config.yaml
model: "multi-label image tagger"
dataset: "single printed letters, digits and signs in grey, bent and noisy"
mixing: "mixup"
optimizer: "muon"
muon_scale: "match_rms_adamw"
nesterov: true
weight_decay: 0.1
adamw_weight_decay_other_params: 0.01
Rows from block 6, named by matrix and row number. Each number is 50 + 12 x the weight over its row's rms, rounded and kept within 0 to 99. All counts start at 0. After the name is the row's rms in percent of the matrix's.
# bp10: pool branch pointwise conv (model.blocks.6.bp.1.0.weight, 40x320x1x1), inputs 0-63
bp10.0 093:62 60 46 41 60 51 64 60 33 58 61 59 56 58 48 64 46 60 61 53 63 66 45 49 43 62 70 55 44 51 49 31 60 64 31 61 39 35 41 64 54 46 45 64 40 36 50 62 77 33 32 48 46 66 48 45 55 41 66 44 47 40 41 41
bp10.1 106:73 35 60 39 49 48 50 24 54 58 29 70 51 47 51 30 48 45 29 57 46 48 35 44 41 59 40 55 69 29 44 50 58 55 65 56 70 50 43 46 69 52 38 62 57 81 58 58 48 64 41 42 55 59 62 41 85 55 71 61 46 34 47 56
bp10.2 109:35 54 72 29 60 61 56 41 37 53 57 58 40 20 30 39 28 49 43 55 58 51 50 61 43 57 56 53 49 35 75 62 82 59 35 57 24 56 52 62 50 37 74 30 62 42 59 61 48 47 27 81 57 65 67 76 62 22 45 52 48 75 16 54
bp10.3 098:58 52 45 31 44 49 38 71 30 49 51 35 43 75 40 33 43 36 33 83 35 35 34 52 47 30 56 51 48 49 56 35 35 35 29 43 44 52 50 31 50 48 41 57 41 41 44 54 44 56 32 49 16 43 52 42 43 51 69 35 55 46 44 67
bp10.4 103:80 34 30 39 51 52 63 38 41 59 50 53 65 54 40 36 49 46 62 37 44 62 20 45 35 54 42 46 59 37 56 53 57 68 62 50 35 31 42 46 24 46 49 46 48 27 60 72 42 61 39 44 46 52 35 73 59 67 54 48 55 57 56 62
bp10.5 082:33 81 52 66 61 53 38 65 48 59 54 66 66 42 55 52 27 58 30 54 36 48 70 59 57 61 59 54 45 56 56 63 46 45 58 70 57 46 47 51 62 58 47 39 56 60 52 80 41 10 52 17 57 51 38 48 39 33 58 53 65 39 14 55
bp10.6 091:52 54 29 58 68 58 46 53 39 72 51 70 46 45 35 29 61 45 43 65 34 34 60 32 46 51 67 47 46 52 52 52 44 65 42 59 43 36 33 77 42 53 43 43 39 40 74 54 71 23 72 38 30 74 28 54 46 41 48 36 56 48 29 58
bp10.7 079:60 58 69 59 46 34 45 49 71 71 43 72 58 67 61 67 48 58 54 55 36 40 48 43 78 52 56 52 52 47 51 45 64 52 58 56 45 44 46 66 51 65 45 56 72 60 63 58 44 32 38 35 51 64 53 43 24 71 48 59 50 48 33 46
bp10.8 103:41 28 55 39 46 55 50 58 21 55 29 44 54 32 50 47 33 38 70 49 78 56 33 69 39 45 18 64 45 43 56 41 56 49 48 49 46 39 74 51 68 38 54 41 42 33 46 52 64 21 49 27 25 55 46 55 21 49 30 40 56 67 63 51
bp10.9 097:48 46 23 59 69 51 51 56 26 50 39 79 69 81 59 51 46 38 46 42 49 54 41 38 40 35 48 64 63 50 51 63 35 68 24 64 37 56 54 56 45 34 32 50 35 71 60 53 68 41 55 17 52 66 33 55 52 60 54 44 41 43 40 51
bp10.10 097:70 55 70 52 44 41 49 50 54 42 56 69 53 39 41 37 49 33 48 70 62 20 59 35 77 64 55 78 70 40 42 33 26 51 61 30 44 54 40 49 36 35 36 49 63 31 44 57 35 69 49 56 54 54 58 50 39 41 77 43 57 35 50 53
bp10.11 111:59 61 66 54 55 57 47 29 50 43 46 36 53 28 36 33 41 36 52 99 48 39 44 48 32 48 32 24 55 27 41 46 42 42 57 52 27 38 60 79 35 29 28 40 22 07 51 61 50 38 59 49 49 49 30 80 69 62 41 65 58 55 47 73
bp10.12 101:72 54 51 48 30 44 39 55 42 36 58 62 35 53 45 50 51 51 48 56 44 45 45 52 53 55 68 33 43 55 71 55 68 65 31 37 54 51 47 53 56 70 44 51 52 42 45 65 66 27 60 32 63 50 25 48 35 70 85 56 41 60 43 55
bp10.13 110:35 42 27 57 41 38 32 53 21 53 62 61 52 24 39 50 60 65 41 60 57 40 36 35 58 47 52 35 51 43 61 35 50 45 44 51 47 45 57 61 31 48 74 46 58 47 50 63 40 56 32 71 52 45 75 44 42 36 58 55 50 58 51 60
bp10.14 103:41 37 80 62 65 52 67 46 64 39 41 58 57 34 48 39 46 51 37 38 34 46 48 30 51 48 30 30 67 56 58 48 55 56 62 45 41 32 48 31 31 51 38 73 49 32 61 58 81 59 37 70 54 65 55 56 50 49 38 57 61 45 68 43
bp10.15 100:47 47 68 62 51 52 50 54 62 42 51 31 43 19 40 50 58 59 53 43 76 54 40 36 29 40 67 29 48 48 64 51 63 34 35 51 56 40 46 35 43 49 49 50 47 43 46 53 32 21 87 61 60 31 77 80 58 33 41 27 58 56 58 52
bp10.16 103:63 50 53 64 83 66 55 68 66 43 43 57 63 64 62 50 50 51 63 55 46 42 68 66 64 43 60 76 47 47 69 39 41 26 54 50 67 61 51 72 59 62 46 60 45 81 54 48 48 70 37 71 47 54 62 55 39 58 26 56 65 55 37 64
bp10.17 095:39 37 79 49 75 66 40 47 42 55 54 32 64 44 51 43 46 44 35 70 27 49 55 58 43 45 51 39 54 48 53 45 36 55 58 62 39 69 46 47 18 59 50 53 49 49 61 67 28 33 60 49 65 53 65 58 64 57 53 68 54 48 42 48
bp10.18 111:61 52 11 51 53 54 51 51 38 37 42 63 52 58 50 43 47 57 43 66 44 67 24 35 35 47 50 46 73 51 36 58 52 58 50 29 50 60 52 52 39 40 35 61 57 35 49 45 59 63 41 45 46 58 22 47 63 69 57 36 34 11 47 49
bp10.19 104:38 79 51 32 81 43 33 57 44 35 35 32 43 44 51 57 67 66 29 59 78 48 48 33 51 36 56 46 38 35 75 56 82 52 50 55 72 78 46 91 29 76 58 38 57 61 41 31 41 53 72 58 58 43 57 42 56 56 78 47 41 47 43 44
bp10.20 106:53 52 38 36 43 50 68 44 27 52 24 43 48 62 43 41 46 48 47 42 25 73 38 75 47 73 38 63 48 51 60 32 53 67 64 47 34 32 64 38 86 46 42 54 61 45 54 56 64 53 47 71 65 51 30 48 22 50 16 27 41 30 46 58
bp10.21 110:61 46 38 35 46 25 36 56 60 45 56 38 35 38 40 54 57 55 58 56 59 68 50 68 45 36 27 55 35 59 33 48 45 24 46 65 30 32 48 62 47 37 45 34 06 25 49 52 44 39 72 41 47 53 27 42 47 58 28 71 35 44 53 56
bp10.22 102:50 56 45 37 38 49 38 41 24 60 42 54 50 49 28 56 50 37 72 57 30 57 61 53 66 57 48 49 42 67 37 37 84 53 68 56 51 48 49 49 52 21 37 62 20 75 59 48 27 28 44 41 48 40 43 51 26 65 39 78 52 49 46 44
bp10.23 099:46 38 52 60 41 31 35 73 45 61 43 57 38 41 40 62 47 57 64 72 72 44 29 55 51 43 21 36 50 33 48 37 28 43 23 49 61 50 50 56 45 47 44 54 42 48 47 56 46 68 36 32 41 30 52 53 39 48 18 67 47 72 51 60
bp10.24 097:58 36 57 34 30 83 45 48 45 49 53 31 40 59 58 51 43 38 46 33 46 34 64 43 34 60 32 61 43 46 65 48 56 44 39 40 43 41 52 44 45 62 63 23 52 44 55 31 21 35 77 71 61 44 62 29 48 52 46 57 32 54 56 39
bp10.25 087:37 64 33 45 36 46 61 58 22 56 53 73 46 57 38 46 41 43 37 65 45 32 26 46 18 68 53 21 41 37 38 53 67 54 48 69 29 58 66 51 61 43 49 52 56 53 56 50 66 52 51 51 51 65 36 55 74 54 59 44 74 36 35 48
bp10.26 091:39 69 39 47 60 40 35 52 52 65 24 61 48 46 63 53 52 30 38 76 36 30 65 55 83 35 51 59 49 59 38 54 66 39 56 72 60 34 40 57 45 44 53 31 52 20 64 52 44 18 51 29 57 56 55 53 28 46 72 26 45 17 55 66
bp10.27 104:50 25 48 53 43 28 39 67 63 51 64 57 38 34 45 39 62 44 67 46 66 59 41 63 58 35 55 50 35 45 39 49 24 51 31 37 43 52 36 45 46 44 51 47 63 29 30 36 36 50 74 43 47 38 60 71 60 39 50 44 32 70 50 48
bp10.28 090:60 56 69 52 40 35 48 53 53 67 59 60 50 45 49 47 62 45 41 50 24 42 29 61 39 42 68 48 52 40 54 73 42 58 46 69 58 47 76 54 68 53 23 61 49 40 68 64 51 35 42 41 59 56 40 39 51 71 39 40 43 41 53 54
bp10.29 100:45 61 59 53 46 77 63 38 41 66 40 63 31 45 15 49 47 56 53 66 75 38 35 33 53 37 53 46 47 62 35 62 43 42 44 65 51 40 44 69 38 18 37 33 60 37 72 58 53 73 47 71 57 68 42 69 57 46 34 48 45 38 43 63
bp10.30 102:52 61 56 44 52 46 29 49 40 55 43 41 57 50 39 66 53 43 73 75 33 45 46 30 39 54 40 62 32 43 56 30 55 40 60 67 24 35 53 71 53 51 42 26 51 27 61 45 62 60 42 36 34 54 45 23 23 54 41 79 71 49 54 53
bp10.31 107:47 32 31 49 25 49 64 70 29 50 57 51 51 65 52 80 62 60 52 76 62 59 27 62 52 71 76 63 35 56 70 53 54 58 60 61 65 58 51 59 62 61 49 47 49 65 55 62 73 47 57 45 51 52 41 52 56 46 42 26 46 46 54 44
bp10.32 109:61 58 59 53 43 42 43 63 58 54 42 74 35 70 59 74 36 19 69 74 50 38 47 62 54 45 26 75 57 31 10 51 45 51 52 60 45 18 50 57 47 62 59 36 27 40 48 45 49 35 49 51 52 54 59 45 34 60 42 97 60 62 46 64
bp10.33 106:32 50 66 32 62 38 32 33 29 35 50 53 51 42 29 53 35 34 32 57 41 71 52 78 56 55 21 36 33 43 36 64 52 54 51 35 47 45 66 45 69 49 73 27 48 48 44 42 34 67 39 41 66 38 41 53 67 44 55 67 50 30 42 39
bp10.34 104:46 54 74 50 76 20 47 42 48 58 52 38 49 22 43 57 55 63 72 66 58 50 53 47 34 54 35 39 75 32 62 27 65 50 71 52 31 73 65 60 57 45 46 35 54 43 47 46 42 57 40 55 38 46 52 56 55 41 34 64 57 55 60 48
bp10.35 092:38 59 36 45 58 56 60 50 36 57 34 56 40 59 43 58 56 49 41 62 42 59 37 02 45 32 48 38 60 35 42 30 67 33 29 59 55 54 41 54 42 53 51 32 43 37 60 62 67 63 49 66 46 70 55 19 44 51 55 39 37 43 53 70
bp10.36 090:54 73 57 53 58 55 54 34 51 62 53 65 55 45 53 55 53 45 61 66 62 50 48 51 43 54 49 51 64 61 53 53 42 66 57 70 53 39 38 50 49 57 68 71 37 70 61 76 50 40 43 19 49 53 39 78 58 55 44 54 64 45 56 54
bp10.37 096:35 23 46 35 52 47 38 61 65 55 74 34 45 31 52 44 60 69 49 28 69 47 52 58 71 56 66 57 22 78 80 52 65 54 57 48 77 60 43 38 32 58 62 52 59 52 55 51 56 48 58 51 55 45 67 52 49 38 46 45 68 63 52 67
bp10.38 104:66 27 42 48 59 65 48 64 52 38 51 42 36 64 74 62 62 55 53 53 56 66 59 58 72 59 65 94 55 65 72 59 48 45 67 42 68 42 46 69 52 67 64 58 87 63 48 40 35 55 64 51 43 44 80 56 62 50 32 79 42 53 65 60
bp10.39 096:45 31 49 45 36 54 46 43 35 70 50 57 49 44 24 53 52 56 50 27 55 38 55 47 53 55 42 56 55 47 37 59 49 59 48 83 67 36 32 44 42 46 35 41 48 51 45 64 61 79 66 64 29 76 32 39 47 42 55 48 63 27 48 57